Weights of a small sound classifier: width 256.
Rows from block 3 of a small sound classifier, named by matrix and row number. Rows with one number within an expert belong to one neuron, the router's apart. Each number is 50 + 10 x the weight over its row's rms, rounded and kept within 0 to 99. All counts start at 0.
Before each expert's rows are labels from the 100 clips, of 14976, where the router gives the expert most weight on average: "strongest on" is what is common among them. Only what is clearly more common there than usual is listed. The data: babble in 24 made-up languages, each with its own sounds, syllables and stress or tones, from a formant synthesiser.
# router: router (model.blocks.3.mlp.router.weight, 4x256, trained with AdamW), inputs 172-255
# up: expert up (model.blocks.3.mlp.up, 4x512x256), inputs 172-255
# down: expert down (model.blocks.3.mlp.down, 4x256x512, transposed), outputs 172-255

# expert 1
strongest on: voice: high voice; reverberation; /l/
router.1:33 55 54 49 60 43 57 48 37 50 50 60 51 29 63 51 53 41 43 37 45 47 51 53 53 37 33 54 67 50 44 54 43 36 50 40 44 59 56 52 54 43 60 47 56 46 69 48 43 32 53 44 55 45 65 55 48 41 62 34 60 42 65 52 47 57 40 67 35 38 46 58 37 41 40 59 41 41 56 45 49 44 49 35
up.0:35 50 55 47 55 53 58 57 44 56 52 48 40 49 52 51 40 53 53 62 48 49 29 49 57 31 58 59 46 56 69 36 43 54 49 47 62 50 51 61 56 55 49 58 47 39 47 54 48 40 49 56 52 40 65 50 63 46 50 50 49 32 47 37 51 43 45 42 82 46 58 50 44 29 59 45 48 59 41 70 46 35 55 63
down.0:51 48 36 47 43 46 43 46 49 41 55 55 55 53 52 62 62 71 65 45 58 46 55 26 36 74 31 48 73 62 54 51 71 56 43 55 37 38 45 33 45 42 49 51 45 55 38 53 36 55 61 31 46 44 36 62 57 53 39 34 68 54 54 84 49 68 40 48 45 63 75 40 65 41 49 38 59 75 62 46 61 42 43 39
up.1:43 45 55 57 55 46 52 32 56 57 55 61 54 53 54 47 57 66 64 35 51 57 47 50 50 52 52 52 43 56 53 65 59 53 74 48 69 52 42 56 35 35 30 33 16 41 54 43 46 40 41 40 48 55 57 55 55 54 53 55 43 46 40 48 37 53 62 71 47 39 47 49 52 39 48 62 51 40 75 52 61 47 50 53
down.1:57 44 51 51 50 60 72 33 46 43 47 40 55 59 38 53 44 49 34 54 58 45 47 31 58 50 50 59 51 62 58 43 57 40 55 57 36 50 56 60 51 43 60 64 58 47 45 51 65 55 55 44 61 26 63 70 40 39 54 47 50 45 53 48 41 56 33 41 47 54 40 38 58 62 50 42 45 73 32 59 50 52 51 54
up.2:47 41 45 26 43 43 59 47 57 67 65 66 53 54 53 67 59 55 47 52 51 50 48 55 56 48 44 46 54 67 36 34 36 50 52 44 57 61 67 48 47 42 64 43 47 59 45 41 47 55 52 45 66 32 53 40 53 65 57 39 50 38 67 45 43 53 59 35 45 46 53 61 53 72 51 48 53 41 45 63 38 56 47 51
down.2:38 37 50 80 52 50 52 45 55 71 45 48 52 64 36 38 53 47 48 58 39 46 55 49 43 45 47 50 46 71 48 53 66 45 48 44 42 60 39 51 57 73 43 62 36 61 43 18 62 26 54 57 31 44 42 48 51 53 44 55 26 56 34 55 57 53 45 54 53 53 46 54 59 36 32 49 40 51 59 43 56 45 44 47
up.3:40 53 61 58 80 54 47 48 54 51 63 66 28 39 55 40 64 48 60 52 59 67 59 61 55 43 68 46 32 53 37 63 37 56 44 39 48 64 29 47 58 52 65 50 59 32 54 56 55 34 59 59 49 44 53 52 60 47 59 50 40 51 65 35 56 48 45 60 73 55 51 71 52 45 46 60 39 39 54 42 53 47 55 53
down.3:47 31 44 40 58 39 46 40 59 46 49 52 68 58 44 69 44 57 54 50 63 43 47 52 50 40 52 52 31 47 53 33 67 37 63 65 39 54 44 59 51 45 42 50 66 48 58 49 52 51 50 51 37 53 52 61 40 62 35 46 45 44 40 50 51 54 69 55 39 45 58 50 45 39 46 79 47 68 50 56 44 47 57 40
up.4:60 27 30 46 40 58 42 55 58 51 44 53 60 57 53 55 54 43 50 28 70 56 56 42 77 65 57 47 48 40 33 52 67 50 67 41 52 57 66 44 43 35 51 27 62 38 33 45 43 33 59 55 54 49 60 54 46 37 29 67 36 32 49 46 74 48 50 49 48 54 59 58 52 39 47 67 45 56 48 44 39 47 46 55
down.4:45 54 45 60 46 53 43 53 47 47 59 56 33 65 48 53 46 57 53 50 29 38 44 50 41 62 57 53 44 65 62 55 32 53 57 34 46 46 51 55 35 39 48 59 25 69 52 67 48 45 38 33 40 33 52 63 44 53 39 33 69 57 35 50 44 33 56 44 42 38 50 50 51 48 31 49 55 42 42 46 55 41 58 56
up.5:62 62 44 50 48 63 32 42 54 64 44 62 48 60 47 51 61 45 43 78 47 41 52 55 58 63 62 49 58 37 56 44 57 41 49 49 55 44 55 63 42 61 51 59 61 46 49 71 47 58 51 47 59 50 43 47 50 35 67 64 53 50 42 54 57 38 37 37 43 57 53 40 25 45 48 41 42 57 54 50 48 48 35 66
down.5:34 39 56 38 58 34 45 60 29 50 50 48 64 51 41 63 54 56 55 37 55 33 63 38 38 60 51 43 45 50 49 62 39 48 41 62 34 56 37 43 54 58 64 38 49 64 46 72 47 53 59 42 63 56 42 60 48 67 33 58 66 40 52 53 54 64 52 39 29 47 35 50 56 56 60 35 65 43 38 59 56 50 60 42
up.6:36 48 42 36 38 62 55 47 44 53 46 44 60 28 36 54 52 67 62 57 37 18 46 39 47 51 54 36 39 58 62 41 45 40 51 55 49 56 58 60 41 42 43 39 60 43 57 56 46 48 68 70 43 41 43 69 65 69 44 37 40 49 50 40 65 68 48 61 53 57 47 57 36 45 54 44 53 44 57 61 59 66 51 67
down.6:53 40 54 58 44 27 39 53 51 64 30 34 57 38 32 40 57 41 64 44 41 41 65 55 50 47 59 50 71 53 51 42 68 48 70 43 50 52 53 56 47 50 41 49 51 55 42 43 40 39 59 48 32 44 40 38 60 52 59 55 75 47 69 51 52 40 48 48 54 31 44 39 56 41 50 56 51 64 45 52 42 53 53 47
up.7:41 54 54 35 41 56 52 59 63 53 63 34 49 48 67 52 47 50 27 60 38 51 36 48 47 39 57 52 57 67 65 31 41 60 46 52 66 64 47 58 56 27 56 38 45 37 62 56 49 52 60 63 68 48 41 55 35 64 51 43 54 57 24 49 55 54 33 59 31 50 36 51 45 65 49 46 50 57 53 66 58 69 59 69
down.7:43 43 52 29 47 45 52 48 21 47 28 39 74 64 56 65 66 52 55 45 55 58 59 64 66 63 56 58 51 52 50 61 53 48 58 54 37 65 49 54 59 58 39 45 46 48 57 51 49 41 41 59 44 39 62 38 69 37 62 59 53 49 48 43 36 65 38 56 31 67 50 39 60 48 63 67 64 54 57 36 52 51 47 54
up.8:52 43 42 57 44 42 67 74 29 50 64 59 33 46 49 52 56 58 37 56 51 55 62 52 62 39 59 61 58 43 58 52 55 59 46 43 61 45 54 47 52 28 38 45 71 47 39 55 55 41 60 57 43 44 45 71 50 57 52 55 41 55 46 38 39 54 36 45 49 39 32 60 44 39 53 51 62 73 43 32 44 52 52 46
down.8:40 51 70 49 49 58 45 49 60 62 39 61 44 47 47 53 56 50 46 42 46 62 20 54 43 52 50 58 43 38 50 47 48 58 37 50 61 51 65 51 53 54 57 50 36 59 56 52 52 44 32 79 42 53 34 52 58 54 50 55 43 53 42 52 34 50 36 42 50 63 50 49 47 51 45 56 47 41 52 49 55 67 58 50

# expert 0
strongest on: voice: deep voice; /oʊ/
router.0:75 34 56 55 39 62 54 55 53 64 63 52 57 48 47 54 44 67 44 64 56 60 30 50 40 54 45 53 42 61 48 51 42 57 53 41 54 47 57 52 47 49 43 37 48 49 54 72 36 48 53 66 30 40 23 40 57 39 40 39 45 65 43 41 33 60 54 58 71 43 45 55 46 55 48 41 54 50 57 32 45 44 55 48
up.0:36 60 43 44 46 48 42 42 48 48 57 64 45 52 56 51 46 50 66 49 33 33 64 33 55 40 43 36 52 37 57 59 43 46 53 53 72 54 40 35 35 60 40 36 52 68 69 62 60 66 51 49 44 36 46 51 44 56 62 50 52 59 66 63 50 54 45 57 42 41 38 53 42 51 61 47 48 50 47 47 40 68 50 62
down.0:52 54 43 50 53 59 41 42 61 51 64 53 48 77 41 59 50 40 46 50 45 51 54 55 35 61 55 33 37 43 52 47 45 39 50 51 49 69 82 55 44 35 52 53 52 51 35 56 37 57 50 49 59 74 52 47 41 58 35 56 53 61 53 52 61 53 52 46 50 66 48 44 40 36 49 60 65 42 32 44 59 41 51 30
up.1:53 39 53 49 52 61 50 55 43 53 45 33 64 52 48 61 50 65 40 47 54 47 57 56 46 52 36 56 52 52 28 48 42 65 41 62 54 40 62 38 52 57 37 40 42 60 56 51 60 57 40 39 69 46 55 45 51 47 55 65 57 56 49 44 41 61 50 46 54 63 49 40 38 54 45 65 47 31 62 51 65 23 49 44
down.1:54 49 60 47 42 50 42 39 58 58 50 46 34 38 56 39 42 39 61 37 57 52 62 54 57 68 47 52 46 55 55 68 49 55 41 75 50 55 41 44 32 43 30 50 56 33 47 74 66 41 34 51 41 27 46 48 39 55 54 41 53 44 51 54 49 51 65 43 40 52 44 57 39 46 48 39 43 57 49 43 58 46 50 43
up.2:44 46 34 59 51 33 37 53 55 52 47 45 55 49 37 36 47 61 56 59 35 55 43 61 46 45 36 56 46 50 71 52 55 29 72 46 61 60 52 28 57 48 47 45 57 39 60 44 42 42 42 31 69 52 33 48 65 52 48 61 43 48 51 65 71 59 58 57 39 42 47 50 68 57 48 47 50 40 59 36 45 58 40 46
down.2:46 62 72 56 47 55 73 39 39 49 32 47 42 34 42 67 44 41 60 60 65 56 51 64 45 42 32 29 48 49 39 59 43 57 33 55 41 62 51 63 38 46 52 62 54 57 47 45 39 36 48 46 54 39 58 41 28 47 43 67 33 45 64 37 51 49 45 56 44 48 56 60 55 51 47 53 67 61 45 36 37 49 49 56
up.3:45 41 50 55 37 52 45 56 41 64 54 51 42 52 43 48 46 57 49 42 61 40 46 57 60 48 51 56 49 43 48 56 51 58 31 36 48 68 27 34 30 50 64 53 45 45 58 38 42 53 39 49 39 59 84 50 43 58 80 43 46 42 38 33 62 36 49 47 26 57 52 58 30 36 48 55 73 52 43 42 30 53 47 52
down.3:61 70 45 54 60 51 61 56 65 47 72 54 43 54 59 66 50 44 45 62 50 41 36 45 60 45 65 53 53 39 59 64 63 49 48 49 51 38 64 59 56 38 44 62 35 49 60 47 62 69 53 52 26 43 40 66 40 55 40 45 65 54 55 43 51 50 38 75 43 44 55 53 66 47 76 47 39 43 52 58 53 34 62 52
up.4:68 59 36 31 44 36 38 66 63 35 42 52 56 40 70 67 59 43 48 44 61 48 44 46 69 24 49 65 31 55 52 51 47 44 39 52 49 56 54 51 42 43 59 59 55 33 47 54 61 51 53 65 63 57 57 49 63 45 52 60 56 58 54 63 48 53 52 46 51 42 25 56 29 47 52 32 57 49 54 57 53 59 41 34
down.4:52 39 65 53 60 45 57 70 46 66 51 56 55 51 46 59 41 42 42 50 58 71 35 40 63 64 48 40 39 46 46 48 59 38 56 42 51 54 46 49 52 56 38 46 45 50 35 68 65 57 35 72 50 36 45 39 48 45 34 52 54 37 58 50 38 53 60 47 54 51 59 63 36 42 49 69 76 56 59 61 48 49 41 60
up.5:58 62 46 47 69 44 63 42 60 61 39 42 76 53 53 72 60 55 67 63 47 52 43 40 61 44 58 60 49 36 48 46 46 37 44 49 57 45 48 49 48 62 30 36 57 58 44 49 53 51 56 50 53 45 47 60 45 62 50 31 42 47 38 52 46 43 48 44 50 50 49 56 56 46 73 54 57 48 60 42 66 54 53 58
down.5:44 55 45 35 37 53 66 39 48 46 60 51 49 67 55 40 52 52 54 45 49 54 64 58 46 56 51 59 31 49 72 51 61 55 46 53 86 61 63 46 30 53 64 49 51 49 57 64 35 66 37 66 70 53 56 33 37 37 31 37 47 57 42 57 48 60 40 47 43 53 57 41 40 53 55 44 43 42 52 55 38 53 55 55
up.6:68 38 61 49 43 36 46 41 42 57 46 58 47 50 49 41 41 53 53 55 37 54 66 46 60 55 49 47 35 37 21 56 46 36 36 58 57 48 70 53 52 54 32 51 36 37 52 31 67 50 39 55 70 53 43 47 69 53 66 49 43 43 52 53 41 42 68 65 47 36 54 52 38 45 35 42 55 34 33 58 49 39 46 47
down.6:54 42 42 70 25 48 46 53 37 47 54 48 52 47 35 43 30 53 24 40 53 37 37 54 38 55 55 57 56 68 40 29 55 54 65 44 37 56 43 53 43 49 34 47 55 45 48 46 47 64 50 47 49 56 50 51 32 43 65 55 47 64 68 50 55 61 41 36 35 43 37 62 53 38 62 46 47 61 47 41 54 62 55 32
up.7:45 45 44 59 40 41 49 43 32 47 50 55 49 56 63 67 33 50 45 46 42 44 46 28 67 54 54 56 47 47 51 48 49 58 56 37 52 39 50 40 47 70 60 63 57 39 47 57 29 63 57 82 41 26 50 47 52 43 28 44 49 32 55 58 46 61 41 42 47 55 66 76 58 54 51 41 38 57 66 62 57 32 56 48
down.7:54 44 57 51 16 43 36 50 43 32 54 44 63 51 62 33 52 61 25 62 72 43 60 48 55 46 27 59 64 43 53 52 57 66 49 56 65 44 46 45 55 59 50 41 51 65 59 45 30 53 32 63 65 38 39 46 50 60 60 35 40 52 47 30 36 55 45 69 49 46 54 40 65 56 53 51 45 47 31 38 48 47 72 58
up.8:47 40 49 56 53 48 45 41 50 68 67 31 49 41 21 60 61 51 37 68 42 45 55 65 70 39 50 57 52 42 45 51 48 44 54 58 49 37 43 56 56 45 53 70 55 58 37 47 55 40 40 53 61 42 57 43 55 53 47 34 40 60 58 44 40 55 53 37 53 63 54 47 57 51 57 51 54 73 30 46 50 48 54 51
down.8:50 62 47 54 65 28 53 55 52 57 47 65 58 59 36 52 53 35 40 71 55 48 44 46 40 46 63 64 49 53 57 43 52 40 32 36 51 51 55 53 52 53 49 40 50 53 52 35 48 40 55 48 47 62 50 65 55 62 46 51 42 38 42 58 48 68 45 51 57 59 63 45 59 43 40 54 62 41 54 52 33 55 49 58

# expert 2
strongest on: prosody: no stress; mains hum
router.2:44 64 48 44 31 55 61 32 60 61 34 41 43 67 62 48 67 54 72 49 63 47 28 27 66 61 66 62 35 45 47 48 74 52 48 40 44 30 50 50 62 49 46 31 52 43 58 65 51 64 48 41 50 52 35 42 54 49 60 69 56 39 32 42 34 38 38 45 25 45 35 44 56 55 41 54 32 35 50 70 58 39 53 46
up.0:36 29 51 28 48 58 46 67 39 57 52 57 60 51 42 40 45 54 47 61 47 52 63 61 27 63 59 46 48 53 42 58 58 62 42 52 55 62 38 53 69 51 51 34 35 45 44 34 53 62 52 54 54 76 40 43 50 40 46 45 51 55 76 44 41 60 45 49 39 42 52 64 49 56 42 62 58 34 53 48 58 59 26 40
down.0:40 64 69 63 54 45 56 65 32 52 54 50 58 57 68 43 40 50 44 37 33 48 41 46 64 54 64 57 47 35 55 50 71 33 52 67 56 46 49 42 58 53 32 44 55 56 54 59 58 46 41 52 60 65 27 55 54 39 49 74 60 47 49 32 52 48 74 51 47 54 48 47 55 53 45 30 66 58 51 42 43 44 45 58
up.1:41 70 36 52 53 56 47 49 48 50 44 66 56 49 48 43 56 29 58 38 54 48 48 45 43 61 53 37 45 61 61 39 74 49 67 32 50 44 59 51 49 50 46 37 67 26 44 48 48 50 43 45 46 59 47 47 61 65 40 32 41 54 49 61 43 56 47 51 44 64 60 60 41 38 53 43 72 48 52 42 55 52 70 41
down.1:71 51 60 52 51 37 74 48 37 51 35 46 54 38 49 42 50 58 64 54 55 50 44 51 43 55 51 63 43 39 50 56 51 65 32 40 60 53 46 39 46 44 50 45 46 74 50 53 52 65 54 51 54 52 48 59 37 67 38 51 47 47 37 51 59 49 47 52 59 46 55 51 52 57 42 44 57 56 32 54 36 60 65 50
up.2:49 43 64 63 38 57 54 48 45 54 36 43 47 55 70 65 63 34 57 54 42 43 45 41 65 56 42 55 50 43 44 44 40 66 58 42 47 58 59 58 62 53 70 70 34 39 45 51 53 51 37 55 40 67 41 47 48 28 36 57 36 42 26 34 41 57 50 47 49 49 56 40 61 32 42 56 60 41 51 36 41 40 55 51
down.2:45 52 50 40 55 56 63 60 53 57 52 54 51 51 41 46 34 45 40 37 55 62 54 48 34 47 37 35 37 50 44 64 56 53 51 51 69 63 59 43 28 47 48 59 68 47 54 43 54 43 53 62 43 39 66 63 41 44 46 54 56 35 55 46 59 40 56 42 50 39 55 62 76 52 38 43 51 41 33 76 59 56 39 44
up.3:66 29 50 40 43 62 55 55 46 66 44 57 36 42 23 51 51 58 55 53 36 39 59 40 25 55 51 36 63 54 51 56 48 49 52 42 56 39 48 35 52 64 59 41 29 37 41 56 77 48 40 54 58 52 51 60 70 49 42 56 54 47 39 60 61 51 52 63 53 34 40 56 48 55 46 68 42 33 56 37 48 38 58 49
down.3:48 65 58 59 52 44 41 54 48 69 50 41 41 46 52 51 40 47 31 53 37 64 40 36 66 61 61 53 54 55 62 41 42 57 46 49 52 41 38 59 32 37 48 39 52 44 42 45 24 43 80 32 39 52 49 43 37 68 42 51 48 74 48 56 49 66 51 49 65 29 49 54 40 47 49 63 50 47 48 55 40 46 45 55
up.4:54 72 53 43 46 50 65 48 46 46 42 43 40 51 72 49 49 40 50 67 50 54 64 51 42 52 50 46 52 41 43 78 54 38 49 43 51 63 50 53 71 48 31 54 58 51 42 48 43 56 59 63 41 59 46 62 41 60 68 43 57 55 63 65 54 43 59 50 39 53 43 60 41 57 25 37 47 71 43 36 40 62 33 52
down.4:44 36 40 65 29 54 60 52 66 57 35 48 77 61 55 43 57 46 77 63 56 51 46 58 48 42 57 59 43 49 66 51 32 42 70 51 49 49 47 50 33 43 41 25 46 49 41 51 52 49 67 48 47 32 58 44 53 56 43 54 51 29 23 41 59 39 51 51 58 48 55 41 54 57 63 45 52 64 51 63 45 50 45 54
up.5:51 61 60 47 45 56 52 45 38 48 60 51 57 40 62 59 61 38 39 40 39 48 36 35 46 42 36 60 34 57 55 60 46 59 46 64 65 43 44 56 42 44 42 49 46 53 57 60 41 52 52 49 48 55 38 61 56 48 59 56 63 49 39 64 58 59 47 51 51 47 31 50 44 63 36 47 53 35 46 25 54 37 46 59
down.5:54 45 26 59 47 63 42 47 48 53 40 50 53 51 45 64 54 56 62 62 69 46 49 67 87 47 63 39 50 52 51 44 52 57 57 35 63 46 64 37 27 70 52 23 51 55 42 32 43 57 53 38 50 43 23 39 51 64 49 52 52 57 52 43 60 41 72 54 42 51 46 47 48 29 61 59 43 49 45 68 52 68 45 58
up.6:52 47 53 40 29 30 63 49 40 59 56 42 37 47 36 49 35 53 67 58 50 34 46 62 33 48 73 32 57 37 55 30 37 52 49 41 36 47 43 41 57 63 55 50 55 51 49 45 52 55 45 44 56 50 52 77 57 59 53 54 41 64 70 44 57 43 61 52 77 65 55 48 73 58 48 50 49 61 28 59 65 56 40 41
down.6:67 41 61 61 48 55 64 46 58 56 56 55 47 36 61 48 44 48 37 42 71 64 52 56 51 51 73 48 52 53 48 67 55 45 48 51 51 48 75 51 41 56 61 56 59 41 48 41 43 45 56 69 66 53 48 51 55 54 33 55 63 28 37 47 26 56 52 26 35 49 55 58 41 71 51 55 52 56 47 48 48 39 47 60
up.7:51 30 47 53 48 50 55 52 64 74 50 48 47 60 31 53 51 54 48 44 41 34 77 45 36 48 77 51 53 59 45 33 65 49 39 40 60 56 43 34 24 48 62 61 45 44 41 72 44 51 52 54 58 48 59 50 43 61 61 31 53 50 37 56 46 63 43 45 56 62 42 58 65 39 55 41 44 51 46 42 49 42 52 41
down.7:40 57 62 48 61 57 33 45 53 54 64 67 51 55 52 48 44 28 43 58 33 62 43 44 54 48 34 45 25 62 51 55 61 51 55 42 55 52 71 58 53 37 38 49 67 48 30 55 52 52 32 61 57 56 37 68 54 69 35 42 56 46 59 46 49 41 37 52 43 63 45 60 45 63 46 52 43 41 53 46 53 51 50 52
up.8:33 55 53 61 71 39 26 40 29 42 61 50 42 48 45 61 57 50 53 47 62 36 44 51 53 51 45 44 37 51 34 47 42 48 43 47 46 45 63 53 59 53 56 51 46 42 47 43 47 53 54 46 56 44 46 35 61 47 56 49 65 43 43 61 52 52 54 58 50 52 37 54 55 58 48 56 52 41 50 52 40 39 42 66
down.8:56 46 43 74 42 59 29 38 62 44 49 41 37 60 50 62 56 44 36 51 44 52 52 60 50 44 60 45 67 49 49 60 58 52 36 62 44 57 45 58 49 59 53 47 48 49 60 42 59 49 40 67 49 41 56 60 46 47 58 50 53 40 49 47 44 56 66 61 51 40 41 47 37 34 56 48 49 67 46 38 46 65 59 46

# expert 3
strongest on: voice: low voice; quiet level
router.3:60 42 50 39 49 55 53 50 70 57 44 29 56 61 44 40 42 49 56 63 54 65 53 57 50 65 62 41 28 51 46 55 57 43 36 50 31 40 60 48 36 58 40 40 49 63 52 42 51 83 44 57 47 48 37 46 62 54 45 61 48 45 58 59 53 56 55 47 48 47 56 47 59 29 58 56 50 63 48 53 46 44 44 54
up.0:35 75 52 57 47 42 60 59 66 35 52 56 54 49 47 37 46 55 33 51 45 36 46 49 43 45 49 50 61 56 61 51 56 38 38 47 44 56 53 39 26 52 36 48 32 47 50 58 46 41 52 49 47 66 46 61 43 39 43 49 65 53 40 50 34 66 55 45 44 54 41 59 50 34 71 54 57 58 31 59 53 64 55 33
down.0:62 56 66 36 63 49 46 59 43 49 37 48 27 45 59 36 54 56 41 47 50 48 63 45 46 51 55 61 30 73 46 47 61 56 57 29 55 63 39 52 45 56 54 44 41 44 63 56 68 51 63 47 52 34 61 49 37 67 39 39 52 60 49 58 54 61 57 45 41 48 54 46 44 71 49 60 49 33 53 37 49 56 47 41
up.1:41 55 69 67 53 58 48 46 48 56 49 40 60 69 54 48 51 59 64 60 52 60 48 48 58 50 47 59 61 35 55 70 50 32 61 54 51 48 41 49 45 58 48 41 56 44 60 41 50 41 46 45 51 82 50 70 60 59 56 48 54 38 37 52 55 56 42 58 60 64 54 53 63 45 48 39 30 52 53 51 64 40 40 61
down.1:42 41 40 64 42 39 45 52 41 47 49 53 65 44 64 61 48 65 25 39 26 61 62 59 64 50 45 52 55 55 38 53 47 55 39 52 37 33 56 44 47 60 29 41 34 61 46 52 47 73 50 67 64 54 51 23 53 60 38 53 67 46 58 44 38 50 60 39 36 49 61 52 58 67 56 53 43 52 47 55 48 59 52 53
up.2:60 58 49 29 61 58 66 45 40 32 51 55 62 57 50 44 60 58 63 41 62 50 46 67 50 53 47 59 50 57 52 49 38 37 46 50 36 40 46 30 47 72 44 67 43 53 52 52 38 39 38 63 51 30 55 59 45 49 46 49 65 31 59 53 58 42 55 45 51 37 52 47 39 48 39 42 39 45 51 42 32 46 66 57
down.2:61 49 52 79 53 39 40 65 59 45 40 55 52 41 58 47 49 24 55 46 51 59 55 66 38 67 43 27 58 74 59 51 43 51 62 51 58 63 69 59 34 55 47 47 45 56 51 52 41 55 47 40 36 64 48 43 40 32 59 53 44 48 59 33 51 75 51 40 46 54 55 63 38 50 58 43 57 52 50 61 60 47 48 51
up.3:46 61 57 56 39 49 48 57 51 74 39 41 48 51 56 83 43 37 57 68 49 42 47 47 65 47 45 40 60 42 43 30 32 38 63 65 59 37 28 51 52 41 32 45 33 36 62 54 59 62 53 62 25 46 55 42 48 71 56 51 44 57 53 59 36 47 50 52 57 52 38 44 31 43 45 47 36 78 66 60 44 64 41 58
down.3:45 49 44 38 46 46 46 52 60 60 53 47 57 51 48 43 42 50 52 40 45 31 59 47 51 47 69 36 53 50 60 50 64 50 60 39 51 31 60 50 47 45 54 44 66 44 60 54 46 34 35 62 51 53 39 41 59 44 44 69 45 73 38 60 59 37 56 51 46 55 48 55 49 46 44 51 49 43 36 38 51 64 46 75
up.4:38 62 70 39 57 23 59 49 51 61 50 40 51 51 47 42 45 47 67 64 55 43 56 51 45 42 43 62 44 37 44 67 41 69 22 64 48 72 48 43 54 45 51 59 51 63 56 43 49 62 55 67 65 58 48 57 42 47 50 35 44 45 62 52 40 53 55 46 56 63 59 74 49 69 37 63 58 43 45 52 36 63 56 45
down.4:51 38 52 57 45 50 63 45 40 55 54 47 37 39 70 42 59 44 64 47 41 55 43 50 38 47 57 42 49 53 38 52 59 26 47 70 50 49 27 50 53 49 37 48 68 51 62 36 38 50 48 61 46 59 48 46 41 64 51 58 60 52 45 17 55 35 65 66 52 49 53 27 61 63 48 49 47 40 41 59 45 54 35 53
up.5:63 43 41 32 44 49 48 56 58 36 36 46 57 59 50 51 52 49 42 40 62 52 42 65 30 53 63 53 52 47 49 64 57 57 65 46 64 61 46 54 50 46 45 57 40 60 48 33 53 62 47 60 44 40 49 53 47 43 50 47 49 43 47 63 37 42 40 47 42 59 41 42 43 64 51 54 50 38 57 55 54 58 48 32
down.5:44 39 53 51 54 36 55 61 50 41 76 67 39 51 48 54 51 56 53 77 46 75 49 48 61 65 49 64 55 55 55 61 49 66 39 50 45 58 47 48 64 42 50 58 49 64 67 72 58 44 37 48 56 58 57 51 54 38 61 49 40 57 38 48 51 40 44 46 55 63 54 28 58 36 51 55 51 46 50 56 30 56 53 63
up.6:48 41 56 50 44 52 42 49 48 67 54 50 45 61 74 46 63 48 53 59 39 48 33 37 61 52 72 45 63 55 66 37 35 42 46 34 52 49 62 55 42 45 44 35 47 52 43 50 34 59 62 53 52 50 55 52 54 48 62 63 45 50 38 46 41 65 53 32 46 29 47 50 42 64 38 36 66 48 46 40 40 48 47 52
down.6:59 62 34 35 57 56 44 32 61 64 31 52 41 64 53 49 41 47 52 60 48 66 39 50 28 56 59 52 56 54 55 65 42 58 67 54 47 49 64 51 53 60 36 52 46 39 57 51 55 63 42 47 64 41 53 41 49 42 54 50 28 54 25 61 52 46 56 62 54 64 41 52 49 28 49 65 46 52 45 35 56 41 55 51
up.7:69 55 34 58 38 46 49 50 57 43 49 60 63 46 58 61 60 39 51 39 44 65 60 45 38 56 41 42 38 41 40 42 54 53 40 53 36 64 71 50 22 51 51 58 56 44 53 54 59 59 54 67 50 50 34 60 38 51 56 41 45 33 50 53 47 53 49 56 47 51 43 60 51 60 52 64 45 50 42 32 53 66 37 31
down.7:40 54 43 45 61 47 61 37 25 43 34 47 45 42 49 62 49 46 37 62 43 42 59 52 43 48 45 39 52 56 50 48 51 43 59 60 47 40 68 51 54 45 48 59 64 23 58 43 49 61 59 54 32 51 35 52 50 41 53 47 68 48 35 34 56 46 43 50 43 55 53 54 40 51 43 61 47 37 47 39 64 45 48 52
up.8:50 65 57 50 47 54 49 53 39 49 53 38 49 54 52 48 46 52 31 40 68 41 41 45 53 53 45 50 54 47 45 30 51 17 45 47 40 57 57 55 46 55 54 44 70 41 56 68 45 46 70 37 59 37 59 50 60 47 42 44 63 41 52 50 46 56 41 27 61 63 45 64 33 34 37 38 60 35 56 65 62 55 55 63
down.8:34 39 54 46 28 44 34 54 38 41 56 30 61 54 65 41 58 44 37 50 45 37 45 30 45 69 35 45 36 58 62 49 58 50 38 62 44 41 51 50 51 42 51 56 40 64 51 50 52 49 52 47 67 53 43 43 47 41 51 55 33 43 59 65 52 60 58 48 30 59 55 38 55 57 52 49 50 42 56 43 69 37 51 46